From a checkpoint of a small image classifier: width 192.
Rows from block 5 of a small image classifier, named by matrix and row number. Rows with one number belong to one neuron. Each number is 128 + 24 x the weight over its row's rms, rounded and kept within 0 to 255. All counts start at 0. After the name is the row's rms in percent of the matrix's.
After each neuron's rows are labels from the 100 images, of 14848, where the neuron reaches its largest size: "colour at peak" is the nearest of a few named colours to the mean colour under the peak; "responds to" is what is common among them. Only what is clearly more common there than usual is listed. The data: seven-segment displays showing three digits.
# gate: MLP gate (model.blocks.5.mlp.gate.weight, 512x192), inputs 0-95
# fc1: MLP up (model.blocks.5.mlp.fc1.weight, 512x192), inputs 0-95
# fc2: MLP down (model.blocks.5.mlp.fc2.weight, 192x512, transposed), outputs 0-95

gate.6 128 [140 116 101 165 116 129 129  73 162 156 176 153 130  94 114  90 124  96 124 142 129 134 160 148 130 131  92 126 159 150 129 140  85 120 129 123 116 117 137 140 154 145 126 102 123 112 131 106  94 138 130 179 153  84 128 136 160 121 191 141 121  55 121 176 144 117 134 122 132 150 102 124 107 151 143 103 116  78 174 162 155 133  87 156 103 185 109 142 136 102 158 135 159 107 129 136]
fc1.6 120 [103 128 145 118 135 134 134 156 109 130 155 102 137 102  65 157 127 149 126  75 125 128 127 159 109 137 124 134 118  94 148 172 118 122 111 103 171 128 126 137 145 106 108 169 201 111 133 113 131 139 133 108 133 104  99 135 144  91 140 123 122  63 116 124 132 117 128 179 171 150 128 127 145 107 133 161 175 125 115 124 105 114 138 134 148 127 135 118 108  97 118  90  82 120 162 107]
fc2.6 120 [139 117 110 133 133 173 135 119 140  86 116 130 122 120 130 151 114 163 144 136 120 150  81  96 122 125 115 101 134 157 137 114 123 120 109 153  80 148 132 148 160 144  79 125 138 119 145 111 140  96 109  92 132 143 133  87 112 141 137  81 114 148 164 140 135 128 145 128 103 102 139 130 128 140 106 150 112 162  80 140 152 140  96 141 109 132 160 116  81  96 130  92 149  83 146 128]
colour at peak: green
responds to: green glow

gate.455 048 [105 152  65 166 114  99 133 120 138  72  97 112 134 150 170 106 122 157 116 136  80 141 114 138 133 157 115 126  96 142 114 138  90 145 110 144 130  79 101 100 117 116 136 149 136 155 131 161 171 129 121 142  78 119  89 130 136 157 104 139 161 146 141 129 103 131 160 117 149 103 110 164 134 115 168 137 159 127 126 145 147 178 131 129 135 105  99 145 162 165 130 123 104  96 116 124]
fc1.455 066 [ 96 131 164 126  87 112  86 136 151 115 132  98 149 118 119 154 107 115 125 149 146  71 109 139 145 147 128  89 128 145 133 133 106 123 131 157 118 121 107 147  89 113 104 158 114 166 155 175 142 118 103 131 127 136 147 175 131 198 108 141 127 139 105 139 129 119 149 105 157 129 129 145 102 107 145 104 162 122 123 171 159 146 120 144 167 118 111 124  88 130 111 174 101  97 108 147]
fc2.455 058 [110 138 105 115 135 103 168 136 105 132 149 105 127 117 165 146 138 154 101 106  93 126 158 158 166 111 137 148 175 164 114 152  67 128 120  88 108 150 148 141 102 119  98  89  93 156 108 103  88 113 141 176 120 125 114  96  57  91 137 155 117 144 151 169 109  90  95 119 138 111 133 108 139 125 172 168 108 115 129 134 148 109 120 110 124 149 146 115 140 154 138 124 141 103 148 101]
colour at peak: green
responds to: third digit: 4; third digit: 1; third digit: 7

gate.27 077 [123 130 101  87 107 136  99 103 105 132 157 131 124 143 154 102 137  82 118 127  75 126 121 105 166 123 149 108  84 109 115 148  94 128 119 136 135 153 124 111 130 161  96 152 135 122 157 104  80 156 173 132 126 103 148  68 144 138 147 132 123 115 116  81 155 143 195 167 131  98 150 137 126 100 140 125 178  98  87 157 123 111 168  80 128 129 131 170 112 110 106 165 138 112  91 112]
fc1.27 078 [160 101 137 139 132 111 146 103 163 142 139 108 122 139 139 129 138 101 133 156 107  92 110 161  93 180 118 115 191 148 140  89  93  99 134  97 141  95 100 143  95 147  70 158 134 169 111 130 117 115 100 101 141 172 132 175 121 104 124 167 114 140 151 160  95 110 135 151 180 121 148 136 120 130 106 163 179 140 134 143 146 125 117 171 118 111  98 125  87 136 113  98 129 137 116 113]
fc2.27 077 [142  97 147 103 139 164 120 142 128 138 145 126  71  98 156 158 133 153 114 162 111 127 112 108 110 110 151 127 133  98 101 156  97 113 131 118 128 148 172 110 129 164  74 120  90 178 126 137 121  85 154 112 148 144 151 141 171  73 136 159 136 126 159 185 103 175 155 113 153  88 126 126  85 130 135  89 140 100 116 103  96 113 162 140 156 125 129 163 129  79 123 159 146 135  84 126]
colour at peak: red
responds to: third digit: 5; third digit: 3

gate.280 132 [156  93  97 173 112  69 147 110 101 120 158 144 125 150 118 113 110 182 101  94 130 118 135 159 134  96 128 173 100 134 138 125 104 167 133 129 133  89 122 147 137 107 125 156 103 138 110 134 141 163 149 131 146 111 141 164  99 102 127 131 125 155 126 101 133 118 135 157 140 140 156  80 109 134 157 148 149 167 113 156 177 128  96 118 125 159 117 133 103  96 155 159 114 125 149 131]
fc1.280 130 [118 120 139 160 142 102  93 166 169  90 117 137 177  93 123 146 112 125 124 111  86 134 126 106 149 141 139 124 124 111 131 130 135 100 153 107 130 135 147 103 113 124 125 136 128 148  97 149 101  80 122  93 116 105  69 164 156  89 106 116 148 139 148 143 103 142 136 105 127 161 147 135 130 112 144  99 152 115 134 134  80 139 156 125 134 104  97 111 147 173 125 120 120 140 161 164]
fc2.280 126 [134 168 164 118 131 144  73 135 150 101 105 156  98 150 156 141 139 182 133 122 142 185 160 123 120 140 129  89 119 138 113 113  82 118  97 150 122 114 148 129  83 105 140 145 137 150 138 162 108 107 110 118 113  73  99 117 132 103 121 144 108 141 180 119 110  91 100 100 113 116 118 151 118 143 105  96 103 108 118 104 140 128 109 118 122 118 104 118 183 169 156 145 154 153 132 156]
colour at peak: red; green
responds to: red glow

gate.340 117 [124  96 143 136 114 113 146 118 104 110 121 108  94 140 110 107 138 130 169 185 138 162 134  83 126 115 113 100 100 152 102 123 106 121  96 133 148 135  69 141 116 153 120 127 134 149 129 183 150 128 187 137 120 115 111 166 147 142  73 121 126 135 124 152 108  95 116 139 101 112 145 139 143 163 187 143 143  65 118 141 143 124 112 120 103  94 151 139 127 140 132 121  98 121 100 157]
fc1.340 117 [ 60 128 110 137 128 113 145 147 158 163 151  91 114 126 119 129 131  92 147 111  91 147  97 156 191 160 121 127 107  96 102 138 112 145 130 120 108 176  84 135 123 129  63 160 163 119 112 162 155 101 170 147  84 120 125 121 122  92 130 164 133 136 153  96 140 139 114  89 114 120 133 163 131 119 121 129 111  89 118 145 149 100 125 114 130 117 150 146 125 111 155 168  79 124 143 131]
fc2.340 106 [139 133 188 126 154 129 128 117 122 129 122  91 126 119 102 134  96 109 176 122 118 134  90 129 133 126 101 138 139 146 137  89 106 107 119 123 173 123 115 134 111 129  88 152  74 101 125 115 173 163 168 142 105 115 111 164 146 142 123 115 128 131 132 102 168 135 161 170 188  96  95 143 120 141 143 136 124 100 119 148 162 108 106 148 125 105 154 117 122  86 140  97 137 124 107 114]
colour at peak: red
responds to: the digit 0; third digit: 0; white glow; red glow

gate.100 132 [129 125 100  98  90  88 165  95 158 154 121 119  73 104 150 128 123 131 142 108 111 107 146 158 158 129 181 107 132 111 121 191 125 136 130 171 137 136 127 125 162 115 121 139 144 115 131 154 127 106 135 121 130  81 160 109 142 178 120 137  89 128 103 122 164  83 113 101 148 144  76 156 131 131 177 145 127 129 116 164 177 108 119 102 141 121 128 132 165 132 144 126 134 125 122  96]
fc1.100 122 [133 128 129 140 125 143 127 142 175 108 124 124 125 104 131 164 114 125 116 176 139 112 158 122 158 118 115 121 124 130 103 147  91 165 121 139 101 114 101 103 139 123 120 150 122  65 156 137 177 144  86 118 159 116 135  98 155 131 142 117 148 129 155 171  83 120 132 122 113 125 151 124 136 128 138  96 148 155 112 118 115 111 177 186 138 146 186 100 115 119 169 108 113 100 122 114]
fc2.100 132 [124 136 121 149 109 172 123 112 158  99 145 151 133 100  76 139 110  96 103 121 105 124 145 122 132  94 136 143 120 144 130 185 120 118 129 132 172 161 117 176 128 194 115 118 137 171 122  82 187 148 116 136 143 114 137 124 128 133 124 116 104 148 121 132 130 112 107 159 152 145 126 128 119  86 149 131  93  92 136 127  82 197 107 140 129 147 131 153 113 118 122 115 137 136 153 138]
colour at peak: red
responds to: third digit: 8; white glow; third digit: 6

gate.209 112 [135 127  81 170  90 173 163 135 170 129 141 116 124  93 138 123 158 138 136 127 111 107 124 168 104 107 123 113 101  98 115 132 148 117 152 150 146  93 119 111 142 137 122  97 124 162 144 119 124 124 106 115 105 125 149 151 188 108 147 106 118 123 124 127 117 141  93 105 155 114 140 216 120 151 148 122 133  76  97 144 165 124 128 168 141 130 136 146 119 116 115  72 133  85 139 117]
fc1.209 112 [157 154 138 134 124 161  89 126  87 110 178 134 142 136 114 124 117 121 105 115 102 120 141 109 103 142 153 133 111 145 145 133 147 109 145 124  84 154 158  97 131 125 105 153 151 126  75 135  77 115 134 136 153 132 161 125 137 126  90 105 161 124 184 120 168 114  97 176  84 122 112 114 154 156 157 137 137 154 138 111 123 107 156  96 102 134 138  79 146 124 136 126 139 157  99 133]
fc2.209 110 [103  95 175 137 131 158 138 135 145 153 143 109 101 102 109 136 113 124 125 139 130 194 115 143  97 120 145 153 102 130  97 140 154 162 135 151 137 126 150 169 104 112 143 165 151  71 125 113 191 154 132 112 144 143 145 129 133 166 153 105 108  75 109 119 132 130 149 141 110  90 109 135 166 127 132 104 111 135 153  92 111 154 140 135 109 128 108 109 107 139 125 171 147 137 113 163]
colour at peak: red
responds to: red glow; third digit: 1; third digit: 7

gate.459 120 [ 99 138 141 146 125 133 137 132  71 101 120 126 153 145 138 120 116 101 131 126 142 136 138 125 128 132 138  93 109 159 152 132 155 169 122 153 116 163 135 118 127 131 122 201 105 140 133 100 103 150  91  84 149 111 134 105 132 117 151  94 141 133 110 100 122 136 105 141  76 132 139 160  93 126 139  97 138 115 140 139 132 134 131 127 140 142 140 124 118 104 116 150 143 137 145 133]
fc1.459 125 [144 142 131 139 106 154  75 111 112 133 101 123 119 104 116  90 122 113 158 180 146 128 133 150 187 117 141 143 153 144 125  91 127 109 162 133  61  94 134 143 115 132 170 116 116 143 133 140 181 124 129 142 151 154 151 162 118 102 129 151 120 109 140 158 116 120 115 110 145 108 125 158 154 130  80  99 136  75 109 121 109 110 137 102 148  87 142 116 161 147  99  71  94  97  94 182]
fc2.459 121 [156 143 136 143 110 144 103 123 121 110 112  82 132 105 134 151 146 120 143 138 130 100  99 169 126 155 122 126 150 146  95 124 126 132  92  77 114 122 138  97 143 124 129 113 112 133  84 123 145 109 117  85 109 161 111 156  96 168 174 140 134 150 131 168 131 144 165 114 128 115 133 148 139 138 131 144 112 129 153 133 106 101 126 117 129 143 147 205 141 113 166 109 113 144 149 160]
colour at peak: red
responds to: style: red glow; third digit: 5; third digit: 3; third digit: 9

gate.502 102 [128 134  93 106 109 102 162  97 156  80  74 145  99 162  93 102 107 128 115 135  87 151 119 104 118 160 132 149  92 129 102 141 137 132 154 117 123 108 156 128 165 141 129 124 141 186 134 115 141 159 108 131 132  74 119 152 136 159 137 123 127 160 130 118 101 112  85 177 162 125  89 147 150 107 168 161 145 121  97 128 136 102 108  93  84 109 164 141 180 170 132 151 127 140 140 122]
fc1.502 104 [157 129 121 191 109 108 109  91 142 152 102 111  95 134 126 149 107 127 124 164 117 132 148 152 147 111 127 102 121 102  99  85 139  99 146 111 122 127 161 144 108 125 140 121 121 143 132 156 116 120 139 128 139 142 114 147 136 129 119 156 138 113 149 126 141 127 190 131 100 142 126 131 159  93 130  93 152 106  88 131 139 154 149  81  96 128 174 114  90 146 142 172 157  97 155 115]
fc2.502 104 [144 127 116 125 150 112 146 147 133  57 116 120 158 121 170 114 113 101 123  91 121 117 118 153 113 187  97 146 140 149 150 170 131 127 100 113 140 134 143 113 100 175 101 126 154 150 129 135 156  85 110 135  96 111 100 129 149 137 157 153 142 110 144 133 164 115  93 132 148 118 119  91 133 101 167 121 118 145 108 106 115 160  82 158 156 122 119 113 139 156 130 129 112 116 170 139]
colour at peak: red
responds to: third digit: 1; red glow

gate.211 026 [116  95 140 119 136 141 145 139  75 137 104 125 109 158 122 130 166  94 112 106 165 123  93 117 124 116 153  89 113 136 148 145 158 138 121  90 110 137 197 148  96 117  92 105 133 109 150 143 106 151 118 108 129 113 169 141 127 133 143 109 187 129 147 144 141  89 135 155 125 120 139  90 138 114 134 151 144 133 120 126 130 145 134 117 112 135 139 124 108 146 106 152 143 147 133 134]
fc1.211 029 [164 107 112 138 117 151 107 122  76 141 138 142 177 169 108 105 135 137 167 109 138 106 125 127 149 145 127 107 116 119 135 131 158 144 124  68 132 120 160 130 126 146  97 116 121 124 129 158 113 150 134 106 111 122 117 120 145 150 114 131 129 131 169 143 128 107 149 149 106 163 118 154 126  78 113 146 120 124 142 111 117 126 121  93  95  89 120 130 117 147  88 151 174 155 123 154]
fc2.211 033 [125 139 133 162 114 150  84 137 105 121 147 151 146  92  85 156 140 145 173  81 122 120 105 185 171 152 119 114 103 134 143 151 144 185 150  91 115 104 109 106 162 143 157 101 150 132 113 160  99 133 142 170 146  79 165 108 151  77 129 133 135 116 152  98  89 167 152  97 118 120  87 130 143 119 101 144 147 105 118 133 114 107 108 127 138 111 108 100 133 130 151 172 127 126 109 115]
colour at peak: green
responds to: the digit 6; third digit: 6; amber glow; third digit: 5